Weights of a small image VQ-VAE: decoder widths [64, 128, 128, 128].
Rows from block 2 of the encoder of a small image VQ-VAE, named by matrix and row number. Rows with one number belong to one neuron. Each number is 500 + 25 x the weight over its row's rms, rounded and kept within 0 to 999. All counts start at 0. Numbers have three digits each.
After each neuron's rows are labels from the 100 images, of 14976, where the neuron reaches its highest value: "patch colour" is the nearest of a few named colours to the mean colour under the peak. Only what is clearly more common there than usual is listed. The data: simulated stained blood smears. In brackets: how many of the 100.
# fc1: MLP up (encoder.blocks.2.mlp.fc1.weight, 240x80), inputs 0-79
# fc2: MLP down (encoder.blocks.2.mlp.fc2.weight, 80x240, transposed), outputs 0-79

fc1.28:472556463513514549452475481452532457536515495536483477509522492510506490534475515481519494464528507520533492526482505485549480475499534506463501528456483505509506511494510482512486487493533530533515478479493484520436479513500487512470518488
fc2.28:533518533465487542541544526520499470492484496487498535503507501490483480468526512550503533558501506503501494506508540518483516561518491513553519475540514525527507499537531532505486539525497481502486512521511525535525506472499498502538513538
patch colour: white (94)

fc1.235:497460467520506491476512537491487485526484507514520480499491458472469483424503474481498462450560526502497533519506476493535484484538483522493486490537498478521506544490476489469473510519532490512518483520504485469454484522497463520497468478
fc2.235:528516518458510519472480496509453523482505465458491510437500500469496513519532471507478533501493489455488490507505489502468493489460479479503507513437482485477469463539533486528487522493473456472476480477520490538512481452463508479512513502
patch colour: pink (86)

fc1.8:475524473481519513484505536532504542507501513523548481512497432498532500515504527479495525513528511484554483460516454520502509489466492529546496514481509513508507516518514487533485489552525517485469478474478506527473496453534519530513547496
fc2.8:517475505526472495479518505490474527470508469483506512468482537515477500528494474518544487521497505531466505494511515478540499464536448513464501458506454487490545470517526510524522487474493501490510495521504544495477503545479437481533479545
patch colour: white (88)

fc1.15:505515498506501493479517528477516497497487477514506537536493513535514534475456552471529478498477488540471491526502428502492488483435495498465481510459541466468490529502477452510512509525488532477469515494491481484496543483504474497471481511
fc2.15:501491498491499523495464476523466505501488522462486490499499491451481468506527482509475517496537482468529493485496552530499519517542510512491530505511449534538474474524497524465482504466543475574546513516486504490514473531486521478466526499
patch colour: white (84)

fc1.89:497522515527495519511543480505491521502481464492526512547476483514514493490469498527529473486496533443498512521507558548487450529545515524481469471507460521528528516482522492542466466507501525491498484514489540542479483511497515491527477522
fc2.89:481513519485492516475451545491578502488474529494503503470529499503485522518491473525481494515482502540468472424488453456472541492489490465517508490479512531496487497483493515492509505519497475469514526450501518474523518500516530501512539509
patch colour: pink (91)

fc1.186:485512481533536485469475492504517511492530535529542509481492493463544531508537516525481496516525514474481498496536509506517536538501501477506473505482444484511451498473513478503565519521549519514462500486491507491529515517505552552502489493
fc2.186:515487553508497498513528535526537508517444475500500486568517510512515456499500466484490513514515496540515518538477517482509485469519511523497543500508522521505527543484514509505458491515505503508526551522533529544496509524538476499512533545
patch colour: white (100)

fc1.41:539539486516531508498506527571535471508533510511485531496522465535506481481498527488475536540523525511516506550521538501519523542480491487542490504463489532482464496528517494499463469511516504480495481471480515527493495524532491478525466535
fc2.41:536484512498520531506507521530502536526496490496520494534515530508505515446538520532520501503496474512517522485503470516496501479539564527520540552533546489507520504504510522534530512515491551557517519528503509511508508487517494544509552499
patch colour: white (99)

fc1.148:486534449450480472505501512519530458457536517463526481473544476478558475499500485523484477482525478512488499490537505489515472528520493464518473476492470481475526511510503485492476527495480500521498504538500502470472470465502486448496539481
fc2.148:489514524529509486511492474504472513506474476511509484523529515502457498522484537456492523505484466507507508494442451512490509495478500499482469511495519492528466481486477514490518489528529571459475476491489494507489488493542527563449449526
patch colour: white (83)

fc1.139:495510462531477512476434489475496483526487519515513520499511488470516510462477486483464520537498508432513521517499518532470518514541532479512501490503470500528498531519499508512497500496549516536511531490562478499499471495541535524501503553
fc2.139:537529566495558511544537527481503492487487501484497509503472485480520506524488511490526478479528524529462457500514484527506496515501514506515509493543521496486508495526474453486525559478524498529536520551512493533478501474474480475530481527
patch colour: white (84)

fc1.115:497482467470486521455502473544493499501491465450527455519445500462477483455515504488470519529447521463508519519495526542515523505490501506524484472520460478506490512493476474517501471531504527504496464484470525508493533503549492522496504530
fc2.115:477479527539461509494508526466491502473494494539446525526518478501515484484501503487525474536494465551474463485509495497503461490536465519533531473497533480534503495515535488483495494475539482493486487521507484496492467497444486433499511535
patch colour: white (74)

fc1.209:501475440539538477485509522482483491537491527472517462462484460443509475517482532481527466513519508514516490496514500504510500528519477509477475517530498502532455491512543475539533473527503478542475529516490483471491505550476517504508518480
fc2.209:501522543481496518493506495509515498425507493558500521496500495510452513522530477509508512507451495505478539513499496519479517501492535484513506482502516492455563508497448478467517513503459518496518461479530522520459522444526506497482487527
patch colour: grey (83)

fc1.208:524516515453504549526562499477454502487488469468517500551508496510511496456471468518488460513483468516481510489504480502494455525498489519495488502528512470476515510500453503529480491492471510458507539485484484564482468471479503506528524494
fc2.208:466506522535460501465440495522540496550499521509495484477516503507474494495531552478467527480509502504518462491511532474467529530517524475500496463473484519519481507503533503476522521512500479546520464539481511469498521512529536531477487536
patch colour: white (100)

fc1.135:478527483544488525527460469476490512523496529486552501492497509514543483523534521487457466506479511498500542447495499480479464518446503480505555522458482474498496505528509499506522485516481531472532529527507503479464480519480513530472472487
fc2.135:492494498508489478504480504512523491487520492549499501514558494517482509470497505554482479440492446510516517540507537479515492509557489475488482465517534504518498536495499506505452519483539479481499483488539513458515477491497518524541559515
patch colour: pink (89)

fc1.153:499470499492465491487481491540500536490523478484492488515492536510556448494514499542490523485505460534535547467551515503524496486530494523484469549484491485522487448494544497494475508531494484477505532530479535504517498472509491465494465521
fc2.153:516542512543511506491483544450519484478473477497514490482526458482446523477487482471499486472473525486450465539482498491451500529495511463486503472505499484482506537509478501526507505462492564495458458484523497478494487528495503528512517498
patch colour: brown (34)

fc1.187:495514497545471507480468519533519480476478513485510495524512478453513469512507555504498500486459508509497496573476472470535465506574482510512467531495505532477499503477519520460517516498523519513534465488525535526483503489524502490519466502
fc2.187:544483498486530486517540505468489533485508491464494498488505511540505526514517480490525510498542541493529509458535530577455496509478497530473547503492502451540503481525493472531484515501505487478471529519489480470535481487525519529486516505
patch colour: brown (37)

fc1.23:492479532494480478459495512504482533495506492525519481489512501524493518503523467504521496455469517496555459470532498479480512522546463470455486545547460444487479525524498510472522546469494559504498492488490519521484522496493488493509502524
fc2.23:494523439503515500519481508504520442470508494459485497482518487461501469498499492520460489501508470458469549528431471484508475468469504521493467479462484519498509469488519493492453450504509497468485478515518463501491470482511494470479508503
patch colour: grey (52)

fc1.107:498467467524488524513485514524513482496509516530478465423512481549502485540516504517518505476475532493490503508456495458519513499509442499489504494515470510511458502516531500502463476469521475511535442480518533509473478504517507529502449514
fc2.107:490516540534474483497509443495493494477548477479518487541500516469489531482514526458496489501494510479497518436488490480490525524496523477499496513513535504490542529495488509487566465511540521500457534538494492475496516495472456475513528470
patch colour: grey (97)

fc1.44:477467492479490493459529521541536525460473531489501469498481500498521475461536498519454517528503496478481504458537484493487523500513507503517517499491464528499477496505524486502524444467516476501431464518474525503503509502499559473481488541
fc2.44:484481503489503490520467501500510491514515509505523493505517511492449489530467526475513481477516502545510521448499546477514477463503454476495488474476514466472519514509549512479436528557470506455510499481529494528515433505511508481498514514
patch colour: white (82)

fc1.51:493472537525452497487469466516445509495493484480518458512484506502502487469523509517513457524492488476519465495491517543552509503532506501478498505487449473504483540519532525477483529498513559490500508464486506517466502514433525506486493530
fc2.51:464484491499502489468509533465547522506474458469467507482502490511517486500470465485482507450480487471435484505489510453488474510463492507462486468475521514496509482475486499521508441509498459478467477504489505477512452481542467471509508483
patch colour: pink (84)

fc1.130:495528519459496540460524524539507508459481491491492548525520574512459506525524494529515515487523505513520531466506512510504487494473481493541520540473483499500501522470497493495473504484551505541490490462532504491493437517491479512508469522
fc2.130:507472501512471481519477510489506481518506526517525472493517471492515474459498540500483490538457498507475477544512526456501518535536521495480465475563513483506503479518498542486508523508470547459525526527488503496511542513553506491505556505
patch colour: white (84)

fc1.98:476523520470489496501521493504569468513513507472491512461503552487483549556469494488508503529526469474486517523514492493491485530507515516488467464490491499488484514489498446540509547460503517498527555505509470516465532475496485513536484507
fc2.98:528481453496511511487489493510513508488498457543514515513489446516486486479506524472513467498510508531494494479459505505501520496558473510511513503460478519488527493494484606497500482534492496523507463494499511495543480513487559476484526488
patch colour: pink (86)

fc1.198:466532499492504485451539505517525489454516486478524499542479511471504492565514501528502478550510503516540479458509512527524504527518504487468445501444460504470531502546472487506500491491508529498477504505486495509510501542500487546498521481
fc2.198:517488497523455475506439502477493501498540507527494503494498478480457464501500564473548518505516496524499513534487519502463497523481488432487508476544539506521491473457517481532470506539517492500495500493502520531449469496506526499505507526
patch colour: purple (41)

fc1.179:495493521501499477524494504476525501515499571519494513478466558528520484528548508503509513495496488554471513482501466480485500506526546495476480464500528468489518505515497492499463456508516468538526496538531502496504470544503452484509522453
fc2.179:513513486515522493475492506471464523500454494465503495514520511525520575491479536450498456469487455544482463455487466518494512503506516508463505510493503503536515488489474456473478489508479484524451501481532485484497483476502515449510477501
patch colour: pink (100)

fc1.87:529488511499507551489525541537480514478474500516486494509512450491477550523525479449494510501486532525442518475502450505505522555530541530497490485480484546515517486500458491459490481471533525458499499514493509471504511508510496489511504521
fc2.87:489512526460514460531507472487515521502533514474537499483511555479487485485469525532490503513495495500513515492506554460479493460518457507501480532451474500511518569492568521496481504510502485482523507515478517525512470489539486484486493536
patch colour: brown (44); purple (43)

fc1.32:520531536467460461513489514485470512496485530504499521521445466519484537518498504499517495516474514505479527538493500444493537485538468458521472499444491440465486506479486541509532514509512495489499491524490504490480493481531511506512463543
fc2.32:514492535495495504506508553525478513487536472532464485458526530505463480476548506506501533471533501515543480504501437489491505505509524518506485504460495461494485476494513472492506550478513456507520451494490516515482513491498523529548537466
patch colour: purple (66)

fc1.122:489494485428522515488514538512495504499502520509461572465486498531534503497492468520549526470478494514467461516544491516490476520500509493491496488513533470500472492523549549506498496503479479488478503537490527481565496521489482511521491503
fc2.122:506494518591472486526487468496507510496482503494551475517547518484485486482517501483460495516518468505484549485444498477508514477501502482462519505474479496492540492494528479475504498493513511532511463505518463505468548497561529501492500510
patch colour: grey (71)

fc1.40:451536526505495490456518502498470493452492509478547482538446462487499545521462494483462480490529493485514525496552534514483509530486496486461473491510478501492499514469468458483498481475509512508486446476494513513517530520492488487514547495
fc2.40:486455492522494506494504533544532505531493502498497488475564512485491450471525504514487525516465500513464456477463482490492484486522511506533528481501479485516490482522554537524504551511464519460510502485479513523480452455494524507502482533
patch colour: white (90)

fc1.74:463468450484512501468481540495510477544487505492512506456434455512497485543455500516471522468550498485515483473517485509476534496519506482478439524534493515445489516507469495487510503520513513498509461480506514503491503489462507516476489500
fc2.74:539518501541495510510489500544507523477536475520486498514573551487448534519519527443530480535442523504507495528506498502520502498505466521511532501482468511542498472521510537529519500503498521479507527494488496507479507485508492501541512460
patch colour: pink (99)

fc1.193:530537483499489515443493512529499501492493473512545490487562502502563479467527530481474486515482497486507501496504500509545475543530478493521514512462500521524488445498483504530513533522536489507481518497529473524497475512469562487525518499
fc2.193:479475519514546486554520509473507456534501529495473515525450468541442509508485478522512522515525482516518480527499515469485526492489554502500507514548509496487532526514529512513509494525518527510513508502474532494483499470525445543508503534
patch colour: white (74)

fc1.73:482492526481481510481489476475494523533512522491495475472531506497471565496463494488528560542524497502488532482523486497475474480471495473514485490436516481524506541504483475543492504481479538468517522530535513486481526549493529511525526496
fc2.73:509502502501534482483509482496528479474511444530473491490500515434515453515501527526502467520462502523523535476503570521508515518489465519459527516549482539465499480539501500469481493532495490521485531514501492499491477462510471513516482479
patch colour: white (65)

fc1.161:496528511491508525504520512539480440470500505519523529513521467497463508526528517534477478485516542547510522497512499507480475533474481465496558451479484488497501515548448477495462504517513544503473483475467468476470491491511510526489516503
fc2.161:513497488497548473499503484517488522516546489488488510488458527466519483482486512467519537476513447482496513511471513527532516461513492578499475506524506511516508536491527521512500477474491490485488493522546547538459460527491499477523529532
patch colour: white (100)